{"encoder_arch": "transformer", "n_mels": 64, "spec_augment": true, "loss": "softmax", "embed_dim": 256, "encoder_moe_every": 1, "encoder_shared_expert": false, "text_encoder_norm_position": "pre", "text_encoder_moe_every": 2, "beta2": 0.95, "adamw_weight_decay_other_params": 0.01}
Rows from expert 0 of block 3 of the text encoder, named by matrix and row number. Rows with one number belong to one neuron. Each number is 500 + 40 x the weight over its row's rms, rounded and kept within 0 to 999. All counts start at 0. Numbers have three digits each. After the name is the row's rms in percent of the matrix's.
# up: expert up (text_encoder.blocks.3.mlp.up, 16x384x384), inputs 154-230
# down: expert down (text_encoder.blocks.3.mlp.down, 16x384x384, transposed), outputs 154-230
up.86 087:427470435483471554475512488501520552503501506546497533500425484494484552496491459445558579491479448443524514526540427535507539516522514482486478554535485517551516549465522515478473534466551446537456541457542576430533478499434470568
up.87 123:563439387516468478501504471504523469513491516567543458440560525434534467562517463437439488493476536499544497516409572470463482577480432522490506509487476468548420513526461435526448480577499493485509443503458510463509515432418486473
up.88 089:447559539476514516502544451468530537465521537497449441544517518499458548447520565483517457507487507535581522535436461435498545503555481392498560590530481512435424517460540494564516498509499580440526504492460443521555451469504469528
up.89 104:562473489431570476543428514450473494473469477491444570550535469472615510531463582538468525432500462491530487485512535493568443555485485481416419565554521460467481494483492447449470509518437530476487577514461464491529526471571510562
up.90 131:506583453517498459575546517496517408507446511558567498486506499461555530462457513442485559489528468497447475440584518517536479501507525475461488483607513401475488491505510497505499544468454467507452517536601488504473448446580489468
up.91 092:544446471474546478513523565499543482545498527522462475547496466523461474514479476482452533527459465495529439496473519495475461551513573497505500533549478468494504511509501500481476496527445555498593529541522483544499506493571540560
up.92 079:470459479475447487465555474491530485475487529484475395498469470496537577579551466546504543548531488484611543462482490548461535516531510474606493564528526436565490456522535501540497488509477541483454545526508558561462509533477520547
up.93 090:538431507452457484444498533544455570522509454455501600476453483499506448510488460580486493518515552496520460467477482428460501592469509479449498499496518467514475551518473447492500502565501442479437480503476481528496551460486529563
up.94 087:535481534446466552464526463437465482476527494536518423561521426600555480443517519560534587534528559520438491530492487590496485419559485472495461435419490494565439446563525543477474510534450581440543533423451538545486539462486509515
up.95 097:482451459525525551562541520555536487541490504525422536523503470507508463518467488490478484519468447473477446501509505444440461495525482464525458594504451592488489522541523566476551521521501489438491503525415528434431442510443459452
up.96 103:441483498476578502531473488521508519426455493514568548509523480452487561500505491522553490529544501573493470533476476463479463489489504531446534495520475574506554479438509517443447546475509466557444454401499611436544556572464450401
up.97 091:539457469537497472494513523513535573495559553578526464519453562572497503501501509496505510463522479544509508539527473473481508475471491439468490539534452556523491513590471555521481524507494493462461450485483488554495517466470468515
up.98 121:488500460483553532464459433467522483470509550469555535539420485479507532465460465541479553466540490568544470465536520508498420449495508461533511513500510447455491495516496493499528460547493539486508551531623478525527593435538500536
up.99 113:514502511580504467498453447559471518500536497464446552454401474484516517484445500559443570534536537519425437441466463492532477483450471419499502523517522507455530507469500438477422498526467568524543541503503531530530503497527517453
up.100 083:450467496482450512498481506498496511440491528576505548543559488478457470493538606510591461521517497484538465521482486501542461554482467511525483557531522477418455526542489505485461461520464462447441537526559477560455571453477526524
up.101 108:533471527477498502498475532479497547456479546453497616500516453471555454540470511467493535571471461506449480585538528528513426462475451479483543502460496492455516542509434430446486478536598525500460487492516535542460508462476482439
up.102 078:514500435456543429522459507545513566507505520490418511500525483509516531534457605531486524504466419469460572478459484467476561443538469595455473410517454490545503506412569497521573522475458459501439536459486508495462485483545436489
up.103 084:538545518484535510500490542512460534497429501449480514585515443487570410569456561487492527511481480538493488486517463421447528493468493412502500443520510511522508565547527490510489580467453534492491444495547568470459461504513484445
up.104 083:481433527455460478430430570568511546567518531460417508474534447455558505518550498542536488497462481528526456463495490572589597522530449502465532470486511501510491467527472474513426590488521423484544533436496507532501499507567522526
up.105 079:512413528498541477500436532516496479567483539505513459432506458360515491585585434527557482510459552468522493400515478530442509566541570473555415517509538513512567515522487428488507485451541520474567529466496466559495518488429467465
up.106 086:507524516545475463535553520515474485495464473497488518520522536526431522435481509555507533406507470502547458504470484453546480471566513548426480569561531452465499514507424520484498494497476487511470522438493451505604530529580497457
up.107 089:506511557531491494479524432521459504539472539469514466510527535551555541522514455529556495535507480530492499545526533452425544478584453556560502522462511554525552503531392549530449554437455525475499480496531545468467496523456502461
up.108 102:472472518541475505534562544513483468470461475521506516536457503459444484540502510498552447464508450499494510498523586492462517463479526492530513465450449485505480541512537443527496472492519430451518491421544489527440499484463493443
up.109 114:480490546549531547462452522490499432511464422492532540530467476527533535484525521499492503518473513517536530517516430492480511517506520553557571550572575494507516462499483497483547500462516510567455505536531587467478526509489469575
up.110 112:525455500466550493500512542535487570466483513439532458491441483461509480537566492508474580458523561530495507512441438462558555588485430506465464542489513512474504496515507552509582439489519507420444520506446525483456531578504510411
up.111 115:515514490471464476504512502520527562525469473485527529475562491468438510519544466466542534492511485522444534558542448533576494405464509440486548548429585530436553495496407460416459505533422523476532497476476554532524588494532507417
up.112 097:572433468458500505467522575545568451533485495441424442469491491495546466530498491485536504510437485477463464493485480459496598449422526491554573482488524463508453516515470452420592435480457475491439463472573517508445464603526492543
up.113 090:458518435517526494475542507541450445534483564504535482496573523467542471501492479471506477566451553509587487541449533523437556478471513436536393526495512491521463495480433494474411513493490492485580494526424479562474475483477481461
up.114 094:490461517492489514501510466535494544457451485463518542453477448492483515466410475540538546503495503485463546473510477517587442543510455498471450447524516513484539581465512484457487482559525523536498497530441534484501547520577561533
up.115 106:482517456564417508571522451511604511481452494538601518483579497473466537481529524504535510459513559483493457502450522582535539540449553558469509449577514415457508491442555470421541537469476503500538473474482415444418429481602487438
up.116 122:492524439471554490513503483423519487438506556446458540516566504449483546441478520459553582489445471502507524568517468475454485517415529506472456489515481512499438499460508547450457496469491561480519478533484470494474464518528541454
up.117 110:515472554537527458581517449496464554603406540541516442522520507489468517546419536583479503527455501520485523540474537534475499486502531508524461501503458464515550431505509399459532445504471490463429547404473475483531406540526443529
up.118 118:513451537505528542458464452500483533522534548441511461525548526476564487483509453468516486573507472490484492470452465519569479482506523586443554497465480510627510498556496477504527421525500440521568471463550560531607467495525468490
up.119 126:541461487530511459504541533542487527589446385519530533551441475498478458565544454590518451553406473369473554439428515556569466456502476584504425518533486481477420414441543443508539487432458532497492455517533545458449553480469435557
up.120 129:561475516548501522499454478474482530481519484450519541584496471447499517500379568468533565460491527517433472501539514511498528532467562449444515473531526468470549572451532520492432556558498541569509456506512518542501513466563484454
up.121 106:504500481508512487490431619470507553505474516476512514501483536465529449456541523465490468545487562503470513518548516352441476463447558432483386522426518513497529484513529487470475536494518457535489450489486491481477483487532547481
up.122 077:444409503518547553461544534496451464600505535443464473489460522473544522516503535503484530462524508493522487551534431471509492484545522561550457505476538555527521536502475552516466475466478471502484426445450506552433510549447373512
up.123 106:498539473555478461486523527435520548478441487489504498475507475547443416524587536473522544418496503504428486426405491525480433510507536519535463503471478535539493507502409397511482479564464487478491425562481536500551540490575584452
up.124 105:591436505500517436518496490454500438518497428527467497509519544493498503532575467573472586533445480515478528478508493460481548470520560479482481460501444530498478430495474512524452523449465487463548484501534542486429446547534464589
up.125 103:510495497473504489538539535506509411514508451489541517582529556521422466540515449631511456489476488475520529513508506461445475462550538465468460486527515516528473520421538515469480513519553501498515517579555474479534544499493448565
up.126 114:545565510521516489443518492499468566445430444486547491483507479555483518560448559521507598439498555558517514504545586476585466606466559462488528467420477483481586507596520407410478508481493488478542483467515449575509508510589448488
up.127 104:522563558508515545484522553508500504481465491491555428454571432560444469492508499487523521576533477484457466550494569541533468488504532532462489569371504494481471451462463467544486439426437487531529468525551511492566444487506504601
up.128 099:522503569427554415509550489509548554482484505489482473510542417447528514503499516452516439534493477449533462556518474529510554513527469436550528588448485547526511454527459437444521550548484506493514596504512483518497499500516525462
up.129 095:511454454451448462478451470524486513549557509480431441428558474545523493512471491520493470585508509438552498442492443539522467516469537572556510488500471522518531451530488502539429558500463483534476440512465480522457487514542480477
up.130 084:517501512583436491439432448486545578437519466457436505527549437548440528465481533459468464588526416441468466490558518510466494514513537504456437511551474467524481501546495562537432500523407486504532503489528487505560547505548510568
up.131 101:496401437466560493524518481481564514477547504495488576480500557464518560523515481489455430461512492454481478434458474481563479504573498500554507486503519521472502435480508482478514461470524564582469528489503459568447458495471534504
up.132 095:483515503477482538510507548528582476490453454517466541496489521490489457494523503527497448525485565572471478488537529459429512468461525488518534457488482526488490491433544537546462549489501501540599517511571449486514427484539461478
up.133 110:518579517478506569465528512503450472434531473463490512502579526461515476478541477460459493473524426539532558487517525483498465415492532484509487463522484488506470496483470485513471499533500558421536516515474517598525474462457509474
up.134 102:453510467540536524503496560475503462426540522514461534484518483480509485494538579528559575542427492516512571516455503498447418483410447483581516503465569486494453543482530514459435506452477479491403412486545545482528514493475509549
up.135 126:523494503523457488505486480493520503522537468500530501509432457516485584554451477504466476583508436540453472493439485549529491476524502536490492465502468545542505432469518497458499501475476468507488556555537460521510470457561511466
up.136 104:468562443527458480488459474542465534498561479453475483554486500415496474553484485501486490580492461441425483512493574497507472518433545475617466438502450529510483483551511547421512393562506465512526498452540487542525507467508496515
up.137 111:509512519406425527561582518510557524514572511483564458528566553481448503484513456508491471552540505439514508502407474543504472503474470518488416445436476507568465486491459478483536437499588501527483517562548504511489500477458549493
up.138 080:480583512525490535528540507468549459459524533449495492520493490443555531498571495488536496509494567494467511537525508524477494487499499578527530481410473520481445498444491503545586454504574496520488474540477538491511494452451503466
up.139 090:494503528525514539525459504471546498526520540418531498558541500479520522514523529537470473517515511443515520490456470500468564531474502513483535477519545502525539527437526521469506501496579470524517489529519504490445545525535489492
up.140 086:475491476478475462519523463538513535462437527473482498516483476437466464500462538476428460518453476526489525503494505515552530527476471500477470462429511477531475483512466496465496487497412515526536448550442533447493449521551434565
up.141 075:546518459542514508496516505529493516533472573488597498453505568475539541549515511503440542486482466498495469475476535496528475577508500554585573483441386457523483449565439511495518535512469468512509489475532425536463586535510478458
up.142 119:446432421514492550457506538466524509439473500460508573449446541493509590516567517512498430535442437488549490509427512482497389508543537520506504496520609443467467521511563520563574536442510466536380495495528552516488535458487561456
up.143 100:527495508506478493405502479418569504422443536499511572462535594506423581479446490573535463514516443441525483558485405503594452421463521480515526527414498463544426529494486398436510543460538536473526480490489492488448471586541484514
up.144 093:463466510460510420487519568550500537541417514505566531465512466464458446529474499455503468482505533565543422540493419399484456455499556490507475493513525442415508504490526472451512430430472523479531435484481424451504493501506489465
up.145 099:518471447577475530480503544522487447479553407471502547490482516472425471443478546452493476519506595595549528479494521558529515553517512442509523473467433513485472519522484549522539497468489498495582552472487534524540457486457553546
up.146 123:559482478552525463509434448528480579492464471443504542487501508439454494482463501473452541501578548564503485459504460484457498470484448516563536502541509424483501459485459521478537499524446520555505488517483544504492493537549548497
up.147 111:516526563391491521545543471487535452527413516515500558537462469430520516513473495506447505455486498509498519501486497494466535524478500502451464548480474500509562567582541500564482528535454494482495439505429430547504485479461485461
up.148 103:507508589511556455501520447534536416569497522491495517536496447456517533498392508560470528528501477504481485536514450534495540455527525566465507517456435541462527496461494483452570482373523487497435509516574527474524515467532480518
up.149 097:469484521485428588445513500563485483533523508483525502504466462477464564446549488521525459461492485513513506415476489550501424517455479492514567493529579512596491463529551559531464447504533461481468485406542541486531548460420497459
up.150 113:534522525479468498454493446495516453510435537565583508530535567441460485432518542474497517386443501500475486442456481545578500541544496525474484534545455523481502486458506487456523428427468504421507473532438437443451472417552465535
up.151 108:503462490486516540485537541431560462456517495512559522498497468508531516481534327536478552511540564521508474482518473484498487505475549509500466509459457441490518518467462592463486487465479502543551524599549527464486484513495522548
up.152 147:499477433511539442541494524532461572461514463501497596467409511425482452432445481555509512482520461555441546554548551449520513508510562467493432473443506466504418519530471391432487536569484531526496568515521488539478543446554551448
up.153 110:492528543554558504518450463483468542514467494599552467478493494490498498526475457483455514465469518540500488442510470516487554499398466485492497542532495491451531481495528348518554487508592543473533515451504480581481488472577523522
up.154 096:431482520526455482492536551467541550560535458580436518433439507547546490490427557538470477534449484422506504474521509518597497501523514507541504474514518513522516495540474502476532484529417477469438525507497528502581506476388422481
up.155 113:565523481486471529475512452529536551464497514506543455464498447578449478479503502493512546532560510496445511473496494488542522509500535508514510503493491539424449573456533429492435472515462509483433529508522608451579503522541456522
up.156 094:507479371530512467470500516533545460532491489484550497489496485492430500502514507547525484467536446467500440416515477549493482506503503467466558470563519497436517537476418530500522589443575518521560561525514526475505497474483554497
up.157 113:501459495539503424564553518489497528525501587479505412438503558573421400456499556429493460538463486520459464436489534452514472486441482519492473474511466481518489471470520474519506476516505571563467529485544478558468468544484502483
up.158 084:446483518428471467504462517461409483524493596516463485488549470530530517470488495428438461460470482436498487460476482527546476550520545547596510580506499500498555510515499454464497526521452526498431537440532507524547558554478426496
up.159 097:550471559477535505525461460488483598481501472495497463521521508475453505460535566463463503482488468491533508499473485584505471513487473548490458534490495533515477530488446559576562470457500473472519532491545481517561491500567436593
up.160 115:500467514473475544452451567540415570534506492503540527525447486604537392550443524488497489484430554442512518539564483400529498513511465494483440447479488547545511502489448449483457513536468458471500528565524505482417530512422473437
up.161 103:448511520498440455528504526527519462592518492596530399537536493467509498439489436546479454501503448442538531541471450496529494501505465434443527457549534461482521522488426452438485571473497518488529524472455467412497490543435489506
up.162 103:580457480528563442505506543493515579457565467438515566468482467470474480488481529574495561496561481556467516524498449488452501473508525482465535481445491494472527497549558516485506509522509518537457449509506486518498483526578530434
up.163 096:585483530487476548541500516492442507582458473489446527567484459498442506466510417506488454545522485558548470544520488492565495502471505547522537508581535495520558485474495501523475549430481422533505533454477445513475506520491475595
up.164 110:560501570476476536469493479520539497476512510470501538536506490463486522549511436520491432471404488509558614537478549458551563436472489505457491494598485565532560528440549527530526469473457440447540445441428489489466482371502436433
up.165 102:398533498527492548452578436495530568507506512501552486494514541425494532561447433513533514497571492526539453452492511517591486424545514517484476466486464535507457574547525517485548459482524549508546512466530456466494527531489549452
up.166 104:560452483570473478479486477529506509553429569490471498429522516530536481551520462511465523475511522388436483546426577561514569480420411496456488474460439503476446514517544502520482455505511494455490515507533548509468521484518374506
up.167 104:511470549504506541441482536484523447576523395474540483504476499502472470446564566598532531474498524534501444516524482405478518506451480452470536447542495507508480502491486490479494492521525484481516422551468564526558494525482539494
up.168 096:501455518566468491496509491457457473552519500527551393532531458602453485529483513422501441535483472492534567438491518548472551477430570370471450489462491452561416456490531535451500427556441590511520410506526452567475405489426481470
down.86 083:486570556468573559499523473506523490467545516532457517535536453517473503511524491572474416516460559494435519502436530490550570606497491547470529498464446517392504456471438503554516454475481504548531495483463522500491505540492514414
down.87 122:534574565492522530470432464454440550552522475465504523458488465475493520496512566476466518574450496535495522506538560489491470498453508414528577513496439443578536517481570514519513447451506560530437441454478486584565512477472561530
down.88 081:492475445512567495514443483550524443564482497529520601447491448561507551500463488490447522521487479483487476492509471499473442484547496481488491444470502549562524461479523450467553517415477515568466521527440524498487462532490514556
down.89 100:485513498497483586504527491520499459487490467514513506487510505525509486480534479507507503492489495481500552415522457544535500437554508557506552499515489519523493578525436455486454554495551451494505462523521477525447559549413464475
down.90 122:474523518572602517517499433481456499477461465529444460572509451515483477497430500483461435461526462397448524430546512556505455540482471441513452510538516486552470471536444521460501490514467493527458600444554431516479580498479502557
down.91 094:468590535561462508469568520524464473461521517483546475522508486462505462472527562438509551522534561558566490466453500572445510473483482511468559452492442466525468501455566474494391527509491499506504413502519516516591521523508434500
down.92 080:439504567565506495473481510514523518530476439553470562461501440503532531507462535505472482450546519481476457455538501466514490494532467495422421465498521351485507503501525510534516519521476484554528434560464455504455554416568527418
down.93 091:482490517496483491527533472451546484533521476524510459502476489540535512534475494510476438458517457416437484562496513520534484510464487540546600472425462442511557527499521497488492454486473538504579519547541520504553490441543515497
down.94 085:545535535598510591542417522529564503536516514521542514512437504425513500542418532457445496543443519478512514441478526495417483506482424519532552497532541457480577517519530530459499526465473462558496513470471453495510561421455500457
down.95 107:474531543507499468456472515450511488474533534457479482542487494569470477552557537476528476490535488445463504493483482476569494556478456474489493504462503475488507467519447483553467443450521542522481469441404492425536591484484528465
down.96 104:528544548473395521495492514528497440462496571457450468517541514510529472477501548495521486457513434449487492498577528467526540501510506475543456465503483467482471424481541505519520517565529432477445539510538399478501403397549506472
down.97 088:474462468506564447537518485498524499487467451568484592421537488582568515473593534443519475545470487503478439589523498474473486517465556495464498506542556428483525461451527473415519461488526456554514423540525526469537501567514422470
down.98 125:532437523559468528507513551503474496527390406516502467521503573572538484516524483500480473445461599439504541499512533465511529555539534534484489488507560528500523520496451503413568590516472478496441541483587512452437474467477474501
down.99 113:463529538475435455559516530530596542447379510461538501572528558571492493446450479521579511549533536449466486524543545508490514502443473564500504485497443431489475539540456516489502441497489570521509473534434535526518530455565538482
down.100 087:490540478447493474522471503497476575459536480460500475434548512533508582397541424490523566512464498449502502455439534492524429480462505534488512496422448543574539511414487450469499532515514565508485512480510522530466447466451443453
down.101 103:463502467583424505489463504472474503513456438566493471488494577563374428447448519537564480536487525473540512478484517457543488488537502490548486456513504501541508488454411489504493571454486537488551473525484494476547407513480448548
down.102 092:573514574562565486567460518557467504496467513465511482468481558446457471471507486504445446537556477546558461483496538502472492418477454505481468520539516453422466493519487517559506471456526549473479467478503503451462458545554498494
down.103 083:508445466436491519444526527524558455519512494508463516446557535553508473513493487476578476541426533497499504463464575510517550516527521488457479525512507525483461472434511557508558504535504446485554517463418435564425521487479553536
down.104 087:533474555537451509465471503460535483453508402529562485475465514618535527557511460557463513474536399496455487562498411537469478475493459530491530518471476464562500552508452523469544430512474558578533511499436503524486559529502490571
down.105 083:486563439525577542493527505535556516454445532541443526458558546398440500443510505483525509449490458507458464547500517550470470478500491488477492533581565523395445557389510579540487457544530418501453512511514560511459502500508463463
down.106 083:508479498500473522521515475483516527503504497520481509480450495470551437516525488495544545534451536495424483503555494576485542469463510467461465510457496487598429493523510498434469511524486527516550439587506598465488484469399481447
down.107 090:554450469504494554476521502545568501402461485434522566486467634555539501465448475503472541568519536499516448526518501450474476467472523488460457535501486471426489458443540512552529584536491540492567552480453488482431528512558516497
down.108 103:418553534525458499495502479488507545469497543489465514478530551505474512492564499481500534551424496382486532468515509476472495506498443500453541569531499540441526466509497455432578471461453453575408486535472570452483463511555550543
down.109 120:520542441493574506509476488488498502506425603424545548470497561572476502510486535584535476480493561452521562474522526498529518449585421490559449411535511469459520456516540508537486490512431522501468480441514545538501496464454455505
down.110 114:575388491504425507535538484534526480528456466499495519496485502515500523520457516516502471494491535498477545440525540465535512505576548542498455482477417502486518549487441503525440533439463444543620547542525499578520519489484492506
down.111 104:440436510535490476531488558499465527457471470509468487500501472512511452464455555491543498572492547517486551475541562458541563565561436475563495476555452408577474493447564453505560577497509524480561510476525526534483504591501466557
down.112 092:491380488532519502535466555465508455496483478518442479443508573593481540491481583539506488472477480509545506505466468500450480571492566482498513510527576541471494509483481495501484517511457556468600454510463541460502498501475545435
down.113 093:573503480498514518549513538511539566508397461520484522495476436514516470539531482536460450479525418456540523512516454450495544491596509528494588580460510513468472495563545507455502465424546506503496465498528507416502395551487499515
down.114 097:442481486504451481523461506450461534523459498540519518522511545526581503464477501534570468511482492535578512564526513461496528473541533561514396431560451553411472567495514505472543433475501505531496483544543512552462508526501565514
down.115 104:479529490478473514541506446525494457465523535445391478597466448439489487500508564493508458537486500521514613552476546563535503533516428533503441467473496568497501524484400542493477461492446465458414556567537487491532503504521481473
down.116 109:458432501463445559437522461466542412481493520490494498484481503535564445496500492522533450469492503590510481456514477472507488492518460457564471482505499467477523511488423501471493524497501535522486500445518468462495446466505460543
down.117 111:437509439484540576488516569430523485477488467515532483530495513522479475474465596472531530413557514462505443583475495477564564440535502567533530586493533508474474483508519531544504516485548480569612431457483483571518477478503512453
down.118 111:495507428523508498505502493502593462520512518566519531458513460561488562511535458418489458481526517418518474533504470487513469499533574515482405480412508494482610473455553498504512472514437615497461449524455483513476465497512521468
down.119 119:544438476520431503553453479491452504495546517544475506551496533530420516441479563406420471496436560497491482482448505498511453484440549518499470443458540495608500492516529471478455411585642446517476525492532465516505432494537523518
down.120 120:472448542497485457579543507611545471527455492488457528446544538559482482507460498509518483486483558483500460495549530451497479531554476506511515495493477505526480526535466522483559528497452468482482476553468480533472470538464419526
down.121 097:530504506435525536525485423493464476525589481491415431492493418427513485550432479436469474492434482444542503538462510594473543524537493500510533461554462469517509581510544494426479482529469528448507534463488502520476535515447476549
down.122 082:517486497468444527551444527509529495507474548494582471562536555529512428508536487511520489534477452518471399460422511457481516508454465505512494513555488449466505501545487549516535532500456493435487540524509526466505484476492538452
down.123 111:460506485468478514569471538563466559471513504546439486464500416527567552495528548438526496516461497524441585542570542496513478497544540492457559490493456402503487494526522445440502487507473489546582484520508495482559560521519435504
down.124 105:499513531550449528526491518484481468486522451467505512468413393425437552558438582458487412527517515517538453540531536469437481526483463552479570532502500483465496550532503481473428526477498504574466465560606493524511488558486505534
down.125 103:497610494483493476493516520503519505510555433498508515540446462487594531529498487480514514480496561471478444474508488464518491466495472561498500493490535453493543477526578495462558554543492498531409577419590587550451516464485488493
down.126 114:469528475501489542529492427522505515523523471495480539538565455469497458481467433492521485532505503483438546485520508606454540491550551462484501495546555476534452536447390566521488481545542530458430523526634567520523533535510495499
down.127 096:446506445500540484523479485509447523526505495482523575493475497423507562549435526468495456469437554540537509505474532547532464467583516527587516464542503517525523449477523501540535554505461459528452471505497486548539448496527519468
down.128 105:467491460476507519490405507539416477524505512498534465511499597503441527478478496464486494465495513524461514481456534532459444445518544509409460469413434437494467490494534413501521586497482477507467453475529493528501410484482432524
down.129 105:469470509468545529492482501452492482433519522521515475495509486524444525505510558497467520498470474530512428520487515437506530504488513554475527501558488461494499544580561493547502538603446528559494483437451509475445459468534460497
down.130 081:477468513497529555561469523482448433545530531518561466453440532467503474453505419557532546497473529587486529495558450531568572474522478562553526511471511530556507438547490433522508505461531562508470486443519521472421465437484432482
down.131 104:500537446509442521479480478472444552491520582573504487494559521459430458460514526537543592466471462496472480528432594481487546467488541579414490482486448520512477485500502492582482511533502548412508535474476483473520512539505440507
down.132 092:511543547509554540503408514520485442568540513489521484441571505435554483507526446409421501460523525478555533458461496503546476507534472470533494554556550475532497546605542468455553481528468452483487433499515437479504510553518462511
down.133 115:498444519526496485463459574585522534471531547469590560451442447543522528511503497454467510457489479487569454504442521517549529566490559498475572492507515465553566471538499512475511489450516507532545482535592573486432506527515536444
down.134 091:476529448495477556532481450463517476499511528453397467527489532534513482553489472447508453470483531522529473496508482417539594537545492498537478510514512514496490513504447446441552400473436545548468504507486423439538536465490509469
down.135 120:516445429465460446471413543481458544496468531553534493541503512466514495457520513537465516524501454475539555488541462457481474601494436598523549500508489528493479505584493508472545443565550501516548385527479497470440499507580482567
down.136 110:485514570474509514475520496540407558495440528522528515524546537477537489526498463488541515491491475515505487533486488585516502442488457566442475522521499476550505463459508513559529535434514532485490426467492530457502432493491529500
down.137 101:478456488581548467434485412471439501448502507547517460513505490509533530462547521442586583434469498480492458506543442536516509488502472490485550535527430525424528490490488540474464512426507573526547510478543524509567429533531487527
down.138 076:537461565527557559487519561505456470490506520494515506496412529534522508512499536544444488480502455520421450529490497506538495546501547485521415504569481517385561492514465541447431524510398511422530502518437512421536471520505499504
down.139 086:584459501477494542486568572497494509454465452571412479484536585545559525484445485536492487491485523518493506543483530460483468567525488460496416525528542520447500457492539544489509510514450552496535480475425542487503449500469450526
down.140 085:462485488451484544489506464477473488518579546467504427546485455503479524478501533572557513536495511582522581508564452495480476532562427504516531588519502505492535510504490477512474466538545486508464543450471516473443542482477529417
down.141 081:520435514422501513434530486479508507506485508463569472525442451566431491502433476435470560490549504404488471474595552465438509443461491477410510488497524506563474453551489512539505545484498479517511470473491537422495454548483537521
down.142 108:487572458454465435558551560535458461481555471545472507509484458453583436550453520556504472480403511430491511437522561455510508517448502482544529525496462526520568511537463472482452441454496486543516492468520422540508414540430580488
down.143 103:457465559479472484504476490501480526595573525468468484526504517473519487532505540477479518517473472506511511459470579531385567458544452517498469484501466497457575525546497605555500435480550415511464481555532559493545506551516459499
down.144 091:553480463485536568530446424458472549530540470535515517497461521526482519488510522474501559509446500436454441485498515558548468507466484561488498444500512495493534568456535426467534531556608469470450519507517530565477490488482494555
down.145 108:502456564476463514510492527566508564510466456476462505518459561563473441591484477512466511521471477440564539490521431494538523496510469496550457445472454443587613472517487465473488542438445422471530487532471475484502472453487506486
down.146 118:417476488435442470538514559442517541483448522499513476429499495517448466513452496527544481431431484466505565473529494415563496525423426501471483431549505512505493481491486481420463483443512515422478451498465474491503490497524561467
down.147 112:441499520514568487473437522518506484490545523489462525548528485495499469469523429531492467488554506504487466466584494522526472400485453559479551569519503431555514554501504493489507540458518447518499414447522445472503462443466483547
down.148 109:465510506463531536512537460491472519435439503541504466448489547446482518544587547497480486514428499553492488482528442481484527511457492469568446507484480456487522501534465491488531495570467395529499492508427471536481464454485454430
down.149 093:480496483545541490535464459471497496428525535545514515508491530546465545537513540441495536501432527500484453579519488484454484520491508489532462426546418489419540553579469495495587494509529570542467490482471442457537514471500511541
down.150 113:596496521500490449454497479493456448538496431567445398516460476496486460492483509539554478470452403461531517481451483467493473536524482498602486434545506529497532520535541525502510537440470412452512547459479552572448472494525508511
down.151 115:511518514479455458427512468512524511560457466484529473513485450417512481541513443506456482471538538433502497464492570535529498516518446520467545481426557525448449501480484482464539513536497486513509589509551496549444469473484502514
down.152 152:442501472449458438389510540487559520547488418496514611468493550557488527467505491545572512554482472454471517505440532500474490566516457476456538456453510432422476463462485457472511620543481518544565491485472527526552528487468480453
down.153 107:432426448548471446525518464537468489456527440505495548480501500477504549539491543505483466514506469475445439473564466501545461541504558562432614481464499567467501539436462493447546550506437461496405454519550505426490608508491573468
down.154 096:555486518504480482468437464529504490550488526503544494565544510523439515524560514488535525497505545580434436548497552500528427468492488502459496511431469468541542463446569523531516452493515559514547474428527432516505477477509523463
down.155 114:540524452448492447538492472514507523564475468518468540496516533423499480529456472568491467572464491458577460512527464491499447580512485420578502463497533497539520393577456587539570536490532484523574491449435508519459511500487536435
down.156 100:531571493580600514427554489485507535489464436503518552512471547528552490517521530460394469506489491502492564549554530458505556510536479600495518427414582498495517485496510462531470518491527501506524519445595517484468447483496347483
down.157 115:547491482518523486496484467523496519477498516527456507507539476508463555560518517475421520554435456513500550471516530530468507502562480427491514477478494492500498536474472513477498487495419507456557472490413479478585434480533467448
down.158 094:542464509487534461490518448537456513440515548509532521542478469515489529440548466440440513559478533567497507454572497473536496582559478458508514465539556558543409532541553542532480533477522491510512531546496551461532520401551592513
down.159 105:480468425425527518485572518482447467454512583540520437450459514486555518505490528525523498531480538514505580542482562483513449502563531591543428466509527476550541536515439518504543500471519487519418413481431561541474506480459474496
down.160 120:519443529506541617515473497414475455489547451490481527515537483494523495430540526482488535649506480519499479485444504490491497511501506585477540572528576544507588511615444593460467506399521531481470537443504503562514584475576577489
down.161 090:571443484473503462478499570534544514434539550475501435550471492455486524461473508523480487488467542556506462506503477525498501455569514571504494468483505513480466520496496526526477408504494494523425493534523440512552517502473548487
down.162 104:389564485496401475533470499572570501510414543502458454528552466506470463505438516517559509491441503449523546498539547500530512544498500545484511544467427481518476550426492489512421527528500544515463476519564529485532565567483535503
down.163 090:462481467497495501437584435491541468474465511541467537462486579544527481527421470571528486446475503454498528447489433530505519449527439535496461472498577529502505536484595443569523395515541516522499497536486547517494482555445536463
down.164 093:460525486485546462426473461492515552520440494551499538516489473431477416490489555549491504516565452546486478496464486505421505503499496532466498417501520533497508466534505481539550536492470441524473453512460521545487465609521523492
down.165 098:600494485523466496532501559587543463536493472439463491482530484488415493494477482479525523486519563368499442567494519466408539491448456500456602567529478534477443494428497566447505476482524515498445486522465580548493487446556484576
down.166 105:488418490454549498544476465490502467465538516560449484505497453448470535514446579541476457507481479521536498430533455535473429517512537471515468540458465492468547464443450538461539492428467502594417473469418483450549423522491552525
down.167 103:574538405470425482475625466540521514547522498564469472484506505547523520494461470507453491554523550489480531566488552498493517565538476522509530426431500561537466504527480537478438468564506490459513531501555506508460530476503480466
down.168 098:565528505604467501485476514522537532469513461544449494422416485522509432510478573493535442491457520499441452505488482482533427444497493537465504494462451501416563469478412492561533499451482444484534574445423466485525506464515532472